Rows from block 3 of a small audio frame classifier, named by matrix and row number. Rows with one number belong to one neuron. Each number is 200 + 30 x the weight over its row's rms, rounded and kept within 0 to 999. All counts start at 0.
Before each neuron's rows are labels from the 100 clips, of 14848, where the neuron reaches its highest value: "peak on" is the class under the peak. Only what is clearly more common there than usual is listed. The data: telephone keypad tones over noise or synthetic speech. In brackets: how many of the 100.
# fc1: MLP up (model.blocks.3.mlp.fc1.weight, 512x256), inputs 86-171
# fc2: MLP down (model.blocks.3.mlp.fc2.weight, 256x512, transposed), outputs 86-171

peak on: key "2" (42)
fc1.413,151,201,167,188,173,245,185,216,224,217,164,175,186,268,203,216,214,234,240,171,200,231,218,188,258,252,259,186,224,204,230,210,142,200,245,226,207,270,168,258,168,104,207,174,215,221,242,256,210,210,200,147,232,198,212,207,211,162,241,151,185,176,170,210,194,218,171,173,235,192,209,191,238,185,158,180,251,189,233,198,224,173,203,205,154,183
fc2.413,256,122,258,180,213,149,207,174,185,234,245,243,238,168,205,159,204,218,228,247,192,169,189,233,173,153,192,221,199,193,221,208,200,195,180,193,184,161,235,155,266,255,175,253,178,211,153,146,197,177,214,203,207,209,185,180,214,194,187,238,196,225,231,233,198,140,218,269,238,163,200,254,187,182,201,191,176,202,224,235,190,164,186,195,247,199

peak on: key "5" (90)
fc1.51,221,239,213,216,227,271,197,187,248,158,194,232,214,156,201,187,206,218,204,243,211,196,167,224,153,189,197,242,259,168,182,182,224,195,206,230,204,183,233,217,206,213,221,125,171,156,223,187,204,205,205,231,207,189,191,238,161,194,229,164,153,241,211,244,178,188,187,209,165,213,174,204,170,172,239,227,164,242,182,198,178,185,229,222,235,157
fc2.51,182,196,177,190,216,142,202,209,190,198,194,157,156,238,217,227,195,177,208,132,173,205,210,196,226,232,186,160,164,245,183,206,196,257,200,205,208,250,195,214,160,157,176,233,230,215,208,205,210,197,209,181,194,208,207,205,243,216,163,282,237,187,190,152,197,220,199,160,259,215,220,198,226,202,193,181,229,155,181,192,263,250,194,195,200,264

peak on: key "6" (34)
fc1.371,197,235,213,201,199,208,181,219,189,211,200,155,147,172,177,205,192,179,224,182,182,162,195,231,206,207,150,199,204,238,180,160,236,190,238,203,241,191,214,218,131,145,194,279,186,160,210,191,186,221,222,230,241,171,132,245,183,217,190,205,201,208,216,152,188,198,202,223,211,158,168,244,144,178,217,194,262,236,142,161,240,261,228,224,246,253
fc2.371,191,176,141,200,134,197,226,187,191,172,199,212,211,201,182,179,234,216,174,191,241,247,237,141,160,210,234,202,183,189,222,198,179,213,181,205,181,213,185,223,211,214,138,175,222,247,199,230,203,167,152,191,172,164,211,214,197,200,210,203,199,169,163,150,193,195,220,221,187,234,243,174,207,204,192,245,151,189,177,198,175,192,232,234,145,133

peak on: key "A" (39)
fc1.311,239,248,191,166,164,247,209,211,181,169,160,220,232,186,202,189,224,112,193,218,209,221,229,201,208,201,250,214,222,188,210,236,207,212,230,251,219,190,156,208,200,206,192,209,201,218,232,203,203,213,219,228,228,212,207,214,106,191,208,216,211,178,205,157,215,226,163,219,176,217,170,175,153,214,185,185,247,206,238,209,220,237,155,192,188,233
fc2.311,132,182,215,187,184,179,144,222,223,199,214,219,182,235,201,204,164,191,193,130,163,166,203,217,177,181,250,162,214,219,229,209,170,227,189,169,230,219,221,203,168,186,224,171,161,170,178,200,190,187,187,177,175,210,212,214,232,208,211,185,247,200,184,211,176,202,183,225,174,169,263,172,182,176,191,207,218,233,200,292,183,172,216,153,221,277

peak on: key "#" (40); key "9" (33)
fc1.415,188,181,218,197,184,210,189,153,174,201,194,222,228,206,190,230,183,225,148,251,178,231,230,254,205,226,223,194,239,210,239,207,229,255,189,166,206,218,182,137,217,146,208,189,164,204,190,182,280,222,231,160,240,170,228,188,201,139,231,211,152,224,186,201,180,184,205,250,212,241,182,208,238,223,204,226,202,181,216,203,229,179,212,208,234,210
fc2.415,181,205,219,221,238,216,179,274,226,193,157,192,184,205,176,208,237,154,251,172,211,159,192,210,192,169,188,205,139,232,196,203,197,212,240,213,210,177,277,222,163,233,201,214,213,225,191,206,165,197,193,201,179,203,196,225,173,242,217,195,201,202,183,226,180,180,213,163,214,157,223,203,155,145,188,264,158,208,193,194,192,213,237,230,189,185

peak on: key "#" (30)
fc1.160,230,186,172,215,195,212,196,202,192,192,213,156,261,193,169,207,272,206,190,250,196,210,149,174,226,188,156,227,189,192,238,211,236,176,191,163,185,158,209,216,186,232,177,172,171,158,167,187,187,195,190,190,251,148,215,253,232,245,162,168,172,206,165,171,179,230,180,209,173,162,195,230,175,195,218,214,283,218,170,158,196,230,210,201,166,209
fc2.160,156,185,209,228,179,143,180,213,240,192,172,236,206,217,227,222,174,211,189,229,168,220,205,156,265,207,213,171,232,211,201,127,222,215,220,146,229,212,230,173,229,231,173,203,195,188,210,216,200,155,196,241,158,263,185,185,212,135,207,171,230,247,212,197,189,176,225,175,220,254,146,221,259,187,162,231,184,184,239,235,188,175,177,207,236,248

peak on: key "3" (62)
fc1.449,170,166,217,172,190,197,194,193,182,188,218,168,165,226,168,159,236,234,149,221,226,215,169,229,181,173,237,208,201,143,183,238,178,212,179,168,195,216,220,183,179,213,234,225,196,180,147,145,163,193,214,169,212,184,217,221,263,174,233,212,214,229,179,216,239,213,203,200,246,188,185,241,231,144,204,149,263,219,188,209,245,219,175,208,226,245
fc2.449,236,256,205,266,266,178,210,177,219,185,199,200,150,193,191,224,178,157,224,171,171,237,263,181,187,197,190,200,181,202,198,114,236,190,181,189,234,210,213,233,206,183,227,134,246,208,202,235,219,175,186,195,156,213,254,179,147,153,184,132,168,216,188,174,145,166,189,226,229,174,228,222,169,227,212,195,172,186,236,204,185,214,192,185,211,217

peak on: key "*" (35); key "9" (35)
fc1.116,216,164,227,183,180,217,217,168,235,186,178,142,222,244,200,201,198,181,160,191,210,192,204,184,234,189,173,172,199,244,252,195,193,191,180,241,174,135,212,199,180,203,204,179,216,184,178,219,206,211,228,168,210,180,209,200,192,205,261,182,165,203,203,243,237,178,222,196,216,197,215,262,282,147,160,199,196,135,216,236,178,238,202,205,225,181
fc2.116,225,230,197,184,235,161,164,227,226,188,221,219,161,156,193,233,227,152,192,149,201,213,219,265,187,229,195,188,231,152,177,185,195,203,287,190,178,177,178,161,239,156,198,249,255,207,235,194,182,231,208,176,207,180,185,233,219,181,213,210,190,188,140,193,131,133,197,194,189,181,206,187,236,179,214,184,187,251,165,248,187,174,254,210,162,215

peak on: key "6" (38)
fc1.301,267,169,229,153,195,136,200,211,151,202,231,209,183,231,196,237,211,238,168,193,187,200,142,218,229,187,227,189,197,148,171,223,164,199,165,169,180,187,205,191,180,246,210,177,216,213,242,205,193,188,215,195,262,130,199,184,212,225,232,220,197,246,210,237,195,202,200,187,211,208,223,240,185,181,206,194,219,210,191,194,259,174,178,210,266,162
fc2.301,182,207,228,207,186,225,256,191,258,177,255,134,200,210,164,196,167,195,229,212,224,203,216,173,186,188,192,187,200,236,169,195,209,214,189,178,237,186,221,242,172,211,198,191,227,154,170,225,187,185,226,196,197,286,215,222,169,173,177,169,240,160,163,170,230,205,169,186,213,243,203,200,274,251,215,224,241,187,183,159,188,194,263,238,205,216

peak on: key "3" (25)
fc1.291,222,215,195,174,263,191,205,171,223,175,157,187,203,202,222,201,183,246,185,206,182,228,212,205,162,198,175,188,215,163,215,214,229,215,232,137,179,187,244,203,224,154,201,251,154,187,172,212,242,187,247,191,202,181,238,162,191,153,177,242,205,212,234,253,206,193,171,164,236,202,168,223,265,138,156,199,181,168,146,211,242,173,256,212,245,189
fc2.291,150,230,185,244,224,195,233,200,273,190,158,210,228,189,206,190,274,176,188,178,221,203,186,277,228,208,169,179,151,262,203,173,196,254,229,215,165,182,175,222,187,196,238,225,176,257,206,177,135,233,177,220,197,191,217,197,242,151,217,204,191,190,204,191,205,194,153,224,191,198,232,204,230,204,179,206,170,156,160,239,151,216,174,270,165,195

peak on: key "A" (33)
fc1.130,195,230,135,225,162,218,148,194,220,223,208,244,166,124,236,212,158,221,219,169,160,236,216,221,185,210,198,222,213,199,215,221,233,229,214,189,206,238,226,221,226,236,167,138,130,212,143,205,262,180,217,157,190,167,223,178,216,150,190,244,237,224,256,209,172,187,171,171,241,197,248,231,230,229,227,228,250,212,177,159,208,254,210,158,186,186
fc2.130,181,178,208,243,256,204,204,215,168,245,173,234,222,207,204,154,208,160,183,205,206,212,228,210,227,229,230,228,135,188,221,218,201,190,181,200,211,194,207,152,195,156,202,224,172,176,201,233,194,241,166,228,206,242,225,206,239,180,201,212,154,150,175,172,188,207,199,234,180,209,232,166,175,133,199,158,207,146,175,224,127,157,232,204,252,175

peak on: key "3" (37)
fc1.296,189,160,197,189,161,199,208,226,184,200,187,202,196,252,158,201,248,202,144,233,236,242,207,242,191,187,273,211,196,162,173,240,184,263,228,230,205,206,192,173,190,199,221,218,193,176,209,134,174,179,222,198,211,195,196,239,233,192,178,209,193,205,196,191,246,229,201,239,206,185,145,224,216,193,208,194,253,221,176,214,208,181,154,209,206,229
fc2.296,222,240,210,266,272,201,202,179,192,184,216,182,156,158,199,211,186,173,242,161,181,246,267,185,181,181,166,220,162,212,168,145,206,177,180,213,214,193,237,229,199,201,204,142,239,203,183,224,247,207,184,177,160,193,254,157,135,171,184,150,165,229,193,207,190,193,172,172,246,167,246,220,151,184,212,192,166,188,217,202,194,211,199,199,195,208

peak on: key "2" (78)
fc1.121,172,205,222,170,188,213,174,216,195,221,210,214,182,250,146,225,233,187,111,236,234,225,239,232,195,180,211,196,217,240,159,270,207,258,242,185,160,185,161,215,171,201,152,222,172,169,218,165,183,201,219,143,178,162,189,230,165,223,188,210,175,178,162,233,216,207,198,212,210,238,193,198,227,186,190,232,201,202,205,192,205,163,131,160,204,234
fc2.121,199,247,200,246,224,209,208,227,201,131,236,205,121,167,185,169,198,169,232,152,145,203,217,204,182,171,181,214,181,164,228,177,181,142,215,225,219,202,237,172,179,168,227,178,239,223,183,221,194,205,192,202,181,221,191,169,212,240,201,191,162,210,226,192,207,154,195,191,219,167,224,213,123,198,158,245,186,253,200,200,212,228,242,183,206,211

peak on: key "#" (43)
fc1.86,220,132,238,196,163,184,225,216,193,198,211,196,235,194,185,246,185,228,170,152,154,204,177,184,173,228,268,172,218,202,177,170,212,212,193,185,211,191,226,214,226,211,185,195,223,201,191,178,218,193,233,178,216,178,184,263,270,206,169,144,165,168,230,228,222,237,201,172,217,246,194,193,232,177,204,201,208,166,244,176,205,213,203,169,192,203
fc2.86,197,255,178,202,199,196,162,207,197,215,189,185,200,213,142,169,171,193,234,234,211,237,220,224,199,177,162,260,165,185,223,237,143,228,182,211,207,194,229,175,191,210,205,218,162,163,187,238,200,184,138,199,198,227,179,196,168,225,205,253,224,168,212,175,208,181,206,195,177,138,223,196,209,250,203,202,231,225,112,188,207,148,175,182,186,210

peak on: key "8" (47)
fc1.109,211,212,243,240,217,256,196,259,172,165,220,183,157,209,145,184,225,158,181,197,195,147,163,211,154,163,189,183,215,201,213,194,217,172,187,220,201,199,219,207,200,138,209,152,231,223,148,193,238,212,214,174,189,229,172,181,217,219,176,241,226,151,193,142,186,196,168,190,209,211,261,183,181,233,215,195,239,205,158,153,193,224,273,210,207,238
fc2.109,222,237,195,207,148,185,234,204,135,233,142,203,164,188,211,240,206,191,176,189,148,216,266,184,243,211,161,208,227,189,185,226,184,226,181,220,227,214,158,176,200,244,144,214,230,246,243,168,190,178,159,202,227,153,219,292,189,188,208,174,204,201,210,146,203,156,176,190,194,252,198,140,195,219,216,181,230,200,152,169,196,196,153,265,226,200

peak on: key "A" (71)
fc1.216,196,208,232,228,198,272,223,188,233,180,224,170,152,166,169,196,224,218,198,194,157,246,160,173,254,157,184,213,148,183,217,172,221,167,203,142,167,169,233,230,190,202,240,187,211,190,239,211,245,183,166,195,213,215,158,151,156,184,223,170,179,235,194,171,228,222,203,217,231,168,197,209,182,208,170,194,148,194,138,247,171,199,175,168,216,215
fc2.216,183,190,191,196,197,151,199,149,191,202,194,239,226,237,212,204,184,175,217,201,216,175,265,192,169,238,239,166,254,220,181,225,198,216,223,252,224,243,172,185,168,185,159,191,181,209,175,192,130,250,239,204,197,210,243,246,263,180,203,206,221,220,222,175,171,147,147,194,163,211,219,184,200,171,241,216,229,178,266,212,217,186,210,223,166,168

peak on: key "6" (42); key "9" (27)
fc1.137,207,172,265,181,213,209,181,208,203,209,238,226,194,241,197,213,216,163,189,218,188,197,151,237,174,226,251,191,196,200,192,156,167,179,196,200,200,217,170,170,205,288,209,163,187,226,215,167,217,168,195,214,185,255,179,191,212,206,128,277,201,233,178,185,144,194,192,174,192,196,176,212,160,243,221,232,255,159,243,220,236,185,216,229,187,264
fc2.137,218,212,180,238,171,179,203,194,200,180,204,158,192,199,228,227,205,214,216,192,256,191,232,126,178,190,176,219,218,190,173,280,192,251,196,197,210,203,229,204,178,163,192,185,193,178,233,217,216,201,233,163,217,227,210,206,185,192,245,173,219,181,183,235,231,208,186,207,222,214,227,208,215,205,212,182,187,193,210,163,177,243,224,212,242,162

peak on: key "3" (26)
fc1.457,207,180,144,201,173,194,194,188,168,229,157,216,147,238,196,220,202,189,213,205,244,234,202,224,188,231,193,212,203,170,264,216,130,206,243,196,200,218,172,204,196,198,181,226,241,206,229,197,196,203,197,183,245,195,208,204,176,130,212,133,182,178,134,211,205,243,168,238,237,145,230,199,220,212,193,193,230,220,244,162,210,161,197,213,171,164
fc2.457,189,178,187,195,222,203,214,137,254,198,193,193,316,153,224,182,194,247,197,212,255,193,229,255,220,162,213,228,189,208,196,203,177,182,159,205,155,182,189,207,243,224,188,214,150,209,157,180,159,225,238,169,189,218,192,185,211,238,231,240,189,246,212,235,234,162,180,205,181,210,165,285,161,178,201,245,177,235,227,253,209,189,153,153,194,239

peak on: key "5" (40)
fc1.374,224,228,229,186,216,233,216,153,200,230,197,226,184,199,261,210,191,231,158,219,162,190,227,198,215,231,182,243,158,241,207,227,208,235,194,205,167,201,208,211,127,201,190,262,226,225,260,210,180,235,200,214,246,193,216,223,224,146,193,219,177,248,183,244,159,178,187,186,181,217,203,219,182,202,229,207,184,139,195,151,158,249,202,243,238,187
fc2.374,163,186,207,193,175,173,176,159,204,240,218,193,174,249,153,219,210,195,186,234,231,156,182,168,235,189,206,184,206,206,186,185,227,197,188,182,208,184,218,206,196,212,176,198,204,230,138,218,230,168,183,171,175,220,185,195,179,206,169,205,205,215,192,209,230,229,253,183,210,225,186,183,217,203,157,192,240,209,192,184,179,182,176,149,192,183

peak on: key "2" (47)
fc1.508,203,176,193,198,217,302,176,193,201,220,167,203,195,254,206,222,179,205,177,193,165,178,219,179,187,218,208,185,230,201,215,238,156,190,184,194,248,224,182,193,204,179,157,209,191,176,195,244,195,192,192,203,220,191,281,243,243,194,223,220,230,268,217,192,192,210,212,186,203,216,196,209,233,197,172,217,259,224,179,174,202,212,240,146,220,241
fc2.508,197,225,198,200,142,82,205,229,226,188,232,216,238,167,196,176,232,197,252,205,193,183,174,221,200,180,185,198,149,206,202,163,247,204,218,181,158,208,237,196,166,203,230,224,228,222,212,148,214,185,199,185,171,209,105,138,189,186,213,183,162,163,188,222,243,172,190,201,232,223,194,222,185,220,210,172,157,166,215,209,203,225,182,257,191,136

peak on: key "8" (48)
fc1.402,225,154,257,176,186,224,199,173,223,225,192,203,223,190,200,161,213,236,165,203,219,202,209,178,214,173,210,161,188,218,235,202,193,222,229,273,226,219,180,142,186,216,218,232,174,169,190,206,239,229,236,228,224,194,219,225,208,226,218,147,188,197,202,192,245,190,215,190,187,162,193,205,213,217,179,232,229,168,238,221,131,211,245,230,213,235
fc2.402,198,251,165,206,215,150,196,200,144,132,187,229,191,214,172,241,211,156,183,208,202,259,203,221,179,223,230,211,226,168,149,225,188,157,186,185,149,203,250,225,209,200,196,195,277,226,177,188,207,200,186,150,170,197,157,165,208,214,221,205,196,222,162,222,162,192,161,175,265,187,168,202,190,145,195,151,202,229,184,224,265,201,180,169,173,224

peak on: key "A" (48)
fc1.202,152,194,184,179,204,195,202,198,219,169,186,150,218,240,184,183,238,175,174,233,199,149,183,143,228,253,237,188,189,205,201,235,197,189,187,173,250,205,231,192,127,245,240,204,178,224,229,183,139,175,166,204,198,194,250,192,237,230,214,163,198,267,210,290,187,247,201,217,194,169,210,205,208,147,203,172,218,143,190,207,239,277,235,197,173,190
fc2.202,237,205,186,251,246,179,249,228,175,187,282,167,198,165,193,239,208,160,215,219,167,211,249,211,154,212,216,215,180,173,210,163,231,181,188,185,228,223,182,224,190,150,161,244,150,211,157,226,243,212,223,182,197,169,216,223,175,193,206,220,204,180,185,173,164,179,218,226,238,163,215,231,154,253,182,188,215,207,226,184,196,189,168,165,240,168

peak on: key "A" (29)
fc1.74,198,199,204,184,212,241,242,175,220,239,167,184,189,204,213,232,178,226,221,250,227,233,221,156,212,226,184,190,193,268,182,261,178,245,234,190,159,224,223,218,152,196,168,216,224,187,215,189,223,203,181,249,204,224,194,187,162,211,163,173,190,210,219,191,238,225,169,150,228,212,218,204,255,189,242,200,167,123,174,238,185,209,168,216,208,235
fc2.74,204,168,208,251,249,207,226,190,142,195,200,243,243,236,204,273,196,202,206,221,195,137,141,241,214,205,200,240,221,206,174,137,237,218,217,179,193,169,240,183,260,168,200,168,173,235,188,198,166,230,246,176,234,204,274,193,207,166,179,189,236,239,216,240,203,215,194,259,159,231,199,158,188,196,172,192,163,195,220,162,173,187,209,192,226,174

peak on: key "A" (41)
fc1.235,182,205,214,186,209,260,195,220,143,279,188,243,183,194,237,226,187,116,187,218,177,228,255,218,240,204,257,244,242,209,202,203,186,187,253,193,216,242,176,172,176,231,218,183,203,210,231,228,206,174,254,226,207,213,209,238,159,172,205,252,225,203,179,182,201,234,181,199,232,215,179,166,208,212,259,202,213,170,215,212,185,209,152,141,196,263
fc2.235,188,147,184,208,168,199,152,205,234,174,204,221,200,245,175,196,184,194,163,140,233,157,186,177,166,186,250,175,188,228,243,282,144,187,184,246,212,220,186,180,157,157,192,191,194,218,211,157,180,183,183,201,213,230,207,165,193,201,223,206,200,173,208,163,194,151,199,241,197,160,252,180,170,190,157,224,227,242,193,283,201,140,216,223,254,228

peak on: key "5" (62)
fc1.487,178,239,251,215,203,198,206,191,200,205,196,252,174,253,234,206,191,207,224,228,184,187,199,173,175,179,203,197,194,259,246,163,221,229,214,230,181,176,217,217,179,191,209,197,191,162,267,244,212,202,205,254,199,140,232,145,191,163,182,197,169,232,136,225,151,200,163,151,210,216,226,184,187,135,204,144,206,179,153,142,180,255,215,251,183,207
fc2.487,157,188,169,197,178,193,214,170,261,206,192,202,164,220,198,171,211,176,187,223,214,229,155,162,216,196,206,171,255,197,169,166,171,216,182,229,241,249,247,158,236,215,197,192,241,205,173,194,222,128,201,251,208,181,192,220,174,249,169,193,275,203,234,221,235,208,203,205,180,233,179,180,232,189,189,259,155,223,229,253,238,211,194,143,161,234

peak on: key "6" (47); key "3" (29)
fc1.191,149,184,210,207,205,227,143,181,196,218,225,184,207,232,207,139,232,241,131,205,232,179,171,219,168,223,222,216,196,228,165,242,154,235,149,188,193,190,189,208,147,249,173,217,203,193,155,178,177,209,221,162,242,153,189,245,241,225,250,209,179,215,199,230,214,188,217,239,247,230,210,264,268,190,172,192,261,215,158,149,211,215,199,221,186,242
fc2.191,231,203,215,261,226,148,192,198,199,223,216,204,148,209,206,215,202,122,199,184,165,250,260,160,199,162,220,192,170,152,207,94,241,190,208,147,252,207,228,229,212,144,194,171,202,196,232,210,215,167,139,195,189,246,227,162,182,185,200,142,144,191,189,180,149,207,191,209,217,187,215,164,194,209,226,196,205,223,248,176,185,231,182,158,186,235

peak on: key "6" (37)
fc1.98,183,183,199,204,154,148,177,179,229,185,203,194,194,260,247,218,204,182,233,171,233,204,151,189,188,204,156,230,226,207,187,149,226,185,180,220,203,146,164,237,190,237,231,160,160,191,162,225,186,200,248,221,178,115,219,237,210,191,217,160,148,238,195,238,209,197,216,168,212,204,200,223,260,186,208,152,172,149,207,202,214,194,154,180,241,224
fc2.98,183,193,199,277,207,203,245,164,248,145,208,222,159,157,237,201,186,141,157,191,213,221,232,135,200,205,228,138,219,149,238,208,234,200,235,176,206,196,189,188,197,187,182,218,247,220,238,196,172,278,142,181,220,221,220,210,187,147,191,181,184,213,210,191,252,180,162,155,159,241,216,183,251,191,179,269,208,190,198,244,126,205,250,214,158,183

peak on: key "A" (84)
fc1.190,169,161,153,224,178,163,166,164,225,249,201,221,249,211,207,144,215,156,243,152,204,214,196,138,185,219,192,213,187,197,222,195,160,197,149,166,207,223,186,229,209,243,187,261,205,184,163,247,213,185,120,190,247,249,186,216,233,146,178,255,179,214,212,224,199,234,184,184,168,190,171,242,226,177,243,200,242,182,189,179,191,221,248,186,240,187
fc2.190,186,258,207,182,173,156,191,196,166,215,189,223,216,168,221,236,176,132,164,191,174,178,241,188,222,235,246,215,176,176,180,195,221,176,163,199,267,252,214,182,165,227,178,159,207,260,212,139,181,205,198,207,154,168,220,220,179,213,242,186,258,202,212,147,156,210,141,266,210,250,202,162,172,231,204,200,232,184,279,164,218,200,205,163,204,224

peak on: key "2" (53); key "1" (25)
fc1.377,214,229,182,166,213,296,220,195,155,211,215,251,206,230,219,175,154,234,182,195,219,222,228,185,198,226,180,186,200,195,210,223,204,211,228,192,156,180,185,221,191,156,194,177,254,144,216,202,185,226,212,168,231,152,183,217,189,170,194,244,197,185,220,200,225,153,153,152,179,214,223,194,240,214,193,219,201,146,174,180,181,180,161,219,187,201
fc2.377,222,183,202,237,196,145,209,190,159,186,232,184,123,189,151,221,192,175,185,230,162,224,212,184,202,170,214,211,234,176,199,141,197,173,230,190,259,223,222,179,219,175,138,232,149,219,181,194,204,189,212,170,196,223,155,208,200,173,194,159,223,223,233,169,139,208,237,232,296,162,169,221,152,216,186,184,237,220,190,192,244,175,186,154,276,180

peak on: key "5" (40)
fc1.431,190,166,168,145,215,229,197,156,226,128,208,183,204,189,187,213,191,207,176,256,248,159,177,217,132,149,200,191,269,178,169,169,231,220,193,250,214,160,204,186,204,187,182,209,149,211,182,205,226,158,190,208,206,212,173,184,226,210,199,231,174,165,176,304,219,203,209,181,249,205,216,206,185,166,223,225,204,192,203,202,259,206,194,204,252,192
fc2.431,199,217,200,236,186,212,215,251,216,207,223,194,183,206,162,161,216,166,195,149,148,227,175,181,233,203,190,240,195,234,243,274,168,199,267,160,187,200,163,206,212,196,223,206,223,153,240,216,167,253,216,147,198,199,193,228,227,216,199,216,185,172,205,160,138,210,230,188,184,148,215,198,257,203,227,188,205,253,141,204,202,225,214,233,184,209

peak on: key "5" (37); key "4" (28)
fc1.425,204,164,196,201,185,230,196,260,184,215,211,245,157,234,228,183,199,162,198,207,189,138,215,151,186,216,224,248,190,224,194,205,204,195,228,230,202,222,196,224,217,161,213,147,219,162,300,248,242,224,196,226,168,176,225,186,192,152,204,210,188,201,166,206,183,265,156,173,228,227,186,233,196,161,198,175,207,210,176,204,167,243,236,248,221,239
fc2.425,168,215,185,182,242,141,216,170,230,205,190,199,142,189,190,215,190,164,195,212,194,215,206,191,200,196,208,144,231,176,195,159,158,240,197,214,223,212,242,156,246,190,198,242,240,242,223,168,194,124,210,203,202,242,212,219,165,200,209,195,252,196,215,220,173,194,214,193,206,225,198,195,258,227,178,286,165,203,205,233,215,195,173,171,133,256

peak on: key "3" (39)
fc1.179,179,169,188,200,135,144,210,166,207,221,217,186,219,240,202,187,217,203,219,212,186,194,187,209,206,211,206,245,189,161,227,237,166,281,160,180,258,205,242,145,173,213,242,237,214,184,178,125,197,206,195,186,180,191,197,193,279,145,216,180,226,151,252,195,220,222,199,195,204,185,182,201,236,144,192,191,273,182,181,210,212,207,202,194,206,162
fc2.179,234,252,179,226,238,229,194,227,141,220,149,190,213,188,240,227,172,129,243,170,207,254,230,205,178,212,196,167,189,232,194,174,191,158,128,205,216,217,188,282,171,215,220,135,230,221,187,226,181,212,183,171,168,187,247,232,140,168,209,148,202,219,141,215,187,133,180,179,224,167,228,265,156,226,209,162,205,226,216,185,179,156,153,185,213,198

peak on: key "#" (37)
fc1.337,237,257,165,192,161,213,166,217,145,176,202,128,223,209,184,193,221,209,219,182,213,233,223,192,189,216,176,212,232,255,263,228,152,193,190,168,223,206,142,210,169,183,201,158,207,179,215,193,199,242,208,203,209,180,198,255,191,218,174,144,182,186,186,156,166,222,198,177,198,224,240,254,103,172,182,194,219,257,228,175,211,233,186,217,170,169
fc2.337,199,132,202,229,162,151,210,187,209,215,156,174,254,268,227,208,190,193,165,224,202,255,169,185,237,189,150,157,222,202,227,100,248,189,220,179,181,176,197,173,207,222,178,229,168,223,193,235,194,185,201,222,233,186,198,180,222,223,143,210,229,194,209,185,193,220,232,177,182,226,150,204,229,193,223,227,191,205,196,208,225,173,183,236,270,217

peak on: key "*" (80)
fc1.45,225,173,183,173,226,191,199,140,201,231,192,140,212,276,176,178,230,213,200,142,196,223,224,242,180,215,190,252,193,189,233,253,177,232,187,196,131,181,167,185,238,194,222,164,247,163,181,208,226,209,225,189,215,197,213,189,247,176,214,216,178,211,214,223,237,152,189,182,167,152,211,200,233,166,208,189,182,155,254,208,230,227,277,195,156,161
fc2.45,208,230,169,186,209,181,206,211,224,287,200,158,234,205,204,204,170,221,191,195,259,223,185,224,183,252,177,148,208,242,167,173,221,237,195,177,218,202,211,171,217,207,188,270,197,146,158,206,257,192,189,187,175,191,176,193,196,210,167,233,231,199,113,214,178,202,218,189,209,211,230,201,211,173,202,195,205,247,226,207,171,172,219,157,176,206

peak on: key "#" (81)
fc1.306,222,186,201,198,128,214,167,176,158,201,175,242,220,230,254,242,212,181,204,203,211,161,209,214,148,266,252,142,230,152,175,185,175,208,151,221,230,236,210,174,212,228,184,215,179,192,187,161,221,169,253,177,212,222,195,212,240,191,192,162,200,169,232,208,174,186,177,188,215,242,212,160,179,153,209,216,185,160,260,190,196,182,186,179,202,241
fc2.306,242,211,203,220,213,189,176,228,241,202,199,167,180,195,162,158,200,202,224,208,196,218,200,209,244,179,179,238,135,249,192,226,184,250,243,189,192,122,247,199,159,217,238,191,219,204,147,210,210,175,185,220,163,206,177,203,173,224,212,254,233,224,178,237,178,184,220,181,226,152,200,244,207,262,206,200,196,213,159,203,176,210,218,242,239,190

peak on: key "6" (32)
fc1.124,193,192,210,213,166,171,146,210,175,176,264,215,187,209,199,232,186,197,216,222,253,186,206,182,189,172,202,174,240,183,180,151,173,221,178,240,254,174,218,205,162,261,179,234,156,191,212,176,188,205,204,201,227,206,158,176,195,224,175,222,177,213,168,175,168,186,172,219,192,242,182,196,145,178,207,205,191,142,192,251,218,199,185,197,242,200
fc2.124,212,233,194,201,173,222,269,212,230,189,228,131,216,215,167,207,185,154,193,187,176,188,208,209,272,183,216,168,208,200,214,265,213,208,175,180,220,235,157,197,193,171,188,187,225,209,202,203,284,153,194,216,151,213,201,229,182,205,251,215,203,161,223,183,189,225,216,199,204,164,230,257,227,260,166,210,243,248,167,153,243,207,247,265,190,178